A small autoregressive pixel model, trained from scratch: layers 6, norm rmsnorm.
Rows from block 3 of a small autoregressive pixel model, named by matrix and row number. Rows with one number belong to one neuron. Each number is 50 + 10 x the weight over its row's rms, rounded and kept within 0 to 99. All counts start at 0. After the name is the row's rms in percent of the matrix's.
After each neuron's rows are labels from the 100 images, of 14976, where the neuron reaches its highest value: "strongest on" is what is common among them. Only what is clearly more common there than usual is listed. The data: scattered letters and digits in many colours.
# fc1: MLP up (model.blocks.3.mlp.fc1.weight, 1280x320), inputs 0-106
# fc2: MLP down (model.blocks.3.mlp.fc2.weight, 320x1280, transposed), outputs 0-106

fc1.441 104:50 42 51 52 71 31 51 64 39 57 43 43 56 55 52 52 42 65 45 37 38 56 33 48 40 45 51 49 59 50 46 50 60 58 42 45 38 47 49 58 42 38 48 38 39 44 48 49 41 46 50 53 37 53 42 62 34 44 47 52 46 38 40 53 63 60 55 60 52 54 58 40 56 58 42 56 50 51 44 62 51 38 59 39 44 35 39 63 49 61 37 56 62 56 49 45 38 59 20 55 67 39 45 45 50 54 30
fc2.441 103:50 55 48 50 35 65 58 71 71 54 53 56 41 57 56 44 50 59 49 55 37 57 50 22 58 34 50 39 41 32 52 55 61 45 62 66 57 58 47 47 38 48 51 49 46 56 48 44 55 57 57 51 47 37 66 41 59 48 43 30 42 56 67 31 42 52 58 34 36 58 19 42 60 55 57 34 61 49 48 36 48 47 58 77 63 45 67 45 59 50 60 35 52 50 40 23 43 41 76 43 62 57 51 47 50 55 49
strongest on: the character J

fc1.750 107:38 54 52 50 46 49 61 52 28 48 69 36 65 34 57 67 25 54 53 48 42 66 49 33 51 52 65 53 40 45 44 45 46 51 43 45 41 42 48 34 59 52 44 54 48 39 41 62 47 54 50 44 55 41 53 70 49 60 37 47 53 47 50 57 45 40 45 48 45 65 58 41 46 56 51 65 60 51 43 45 51 37 36 69 47 58 44 23 52 48 37 36 37 38 47 55 63 57 57 54 60 50 55 59 58 56 57
fc2.750 115:42 30 52 49 56 35 28 61 53 49 44 58 54 45 37 44 36 59 50 44 44 44 18 61 48 41 58 56 51 51 53 59 26 50 57 61 67 52 53 68 52 31 59 42 36 64 49 51 41 37 51 37 49 37 51 44 46 46 53 42 52 47 49 67 58 50 34 52 32 42 43 60 56 62 57 58 44 54 48 58 49 66 21 45 52 55 46 76 39 40 58 40 52 58 62 43 40 53 63 37 53 49 60 30 46 57 36
strongest on: the character J

fc1.272 097:58 52 44 65 39 60 56 63 49 44 50 58 49 50 50 39 52 44 62 67 48 43 39 19 41 33 55 36 62 55 38 55 55 60 54 56 56 40 41 40 61 26 53 58 43 44 54 37 29 49 75 26 46 55 64 43 39 43 50 58 36 53 38 61 80 45 49 40 52 44 53 66 35 58 59 53 42 39 49 52 49 65 55 48 63 48 47 51 60 57 38 42 38 47 54 37 52 39 49 51 34 40 54 63 55 39 57
fc2.272 097:43 39 47 54 32 45 54 55 47 62 26 58 51 54 33 52 48 49 48 44 56 55 47 60 65 71 48 47 39 53 65 39 44 71 59 60 57 44 58 54 52 61 60 54 33 62 42 44 66 43 42 40 59 54 25 38 55 57 58 39 59 52 48 52 37 36 41 43 66 76 55 47 67 44 60 67 55 63 50 42 66 47 64 43 59 46 46 43 50 54 60 60 60 48 51 57 55 44 24 33 51 58 47 46 48 54 59
strongest on: black; brown; purple; the character C

fc1.297 115:58 46 69 34 48 45 42 45 54 51 49 61 44 57 45 46 56 51 52 56 60 59 52 60 54 33 56 58 45 35 36 53 54 42 47 56 45 44 30 52 41 43 48 38 48 50 44 43 66 53 53 49 42 45 48 48 59 51 40 29 48 48 42 29 65 45 59 44 46 47 30 65 27 48 50 39 53 43 38 60 45 63 66 66 45 43 70 55 53 51 65 53 58 51 45 43 27 52 67 41 48 76 39 50 65 60 44
fc2.297 120:39 52 56 59 39 49 40 66 42 62 59 57 47 36 55 59 39 61 48 42 42 41 65 49 51 42 59 68 46 47 56 41 54 68 54 47 48 36 42 73 59 59 50 58 56 78 66 47 47 31 41 50 53 55 54 63 42 55 47 53 50 53 44 70 46 54 48 59 50 56 51 48 42 60 48 46 46 60 50 47 56 53 54 63 61 52 49 72 49 37 54 33 37 65 48 46 63 41 46 47 46 72 50 49 86 52 51
strongest on: the character J; largest: J

fc1.159 124:58 63 48 43 41 67 38 54 43 28 58 47 46 66 51 50 77 59 52 59 34 52 60 48 57 54 51 41 65 56 50 61 53 55 47 47 40 37 54 58 52 77 55 52 62 70 42 41 69 53 34 49 49 49 46 51 75 59 48 45 59 60 55 53 51 45 54 45 61 37 41 46 41 34 37 43 38 38 63 33 53 59 51 46 45 46 53 55 48 64 60 50 38 56 53 36 44 44 54 42 53 54 66 46 33 45 51
fc2.159 136:64 58 44 52 44 47 48 40 47 47 50 69 47 47 53 32 61 31 37 56 52 41 48 53 50 32 51 42 37 49 45 39 54 49 61 52 29 45 50 42 34 51 42 49 47 59 48 43 31 54 54 36 57 50 49 81 52 48 56 43 67 41 48 38 57 48 33 44 41 49 41 48 53 73 49 39 61 53 53 44 52 37 56 64 57 52 49 48 61 39 61 40 39 52 55 39 61 44 35 47 48 61 63 61 57 48 61
strongest on: black; blue

fc1.634 104:41 50 48 54 39 42 51 60 33 59 49 45 44 66 57 44 33 36 46 58 47 54 50 51 34 47 46 29 54 53 49 44 62 71 61 47 58 30 47 33 56 42 58 43 55 42 34 40 47 43 52 42 39 46 42 32 53 52 45 53 58 51 53 50 52 52 51 51 54 43 62 57 52 57 46 46 52 66 36 50 56 36 77 55 59 48 41 40 54 51 52 54 45 47 36 71 55 42 53 51 51 39 61 59 48 45 44
fc2.634 100:32 53 35 57 48 68 45 51 61 45 43 55 40 44 66 47 71 47 59 52 45 54 48 56 46 39 58 53 59 27 41 47 54 38 58 46 50 51 42 55 42 65 43 51 48 58 49 59 56 56 59 52 32 23 69 42 40 72 48 37 49 48 42 50 64 73 43 45 47 52 51 40 36 63 42 36 52 39 55 47 55 51 55 43 32 47 28 34 62 57 61 50 48 49 53 37 46 58 60 63 56 60 64 51 48 57 48
strongest on: the character J; the character 4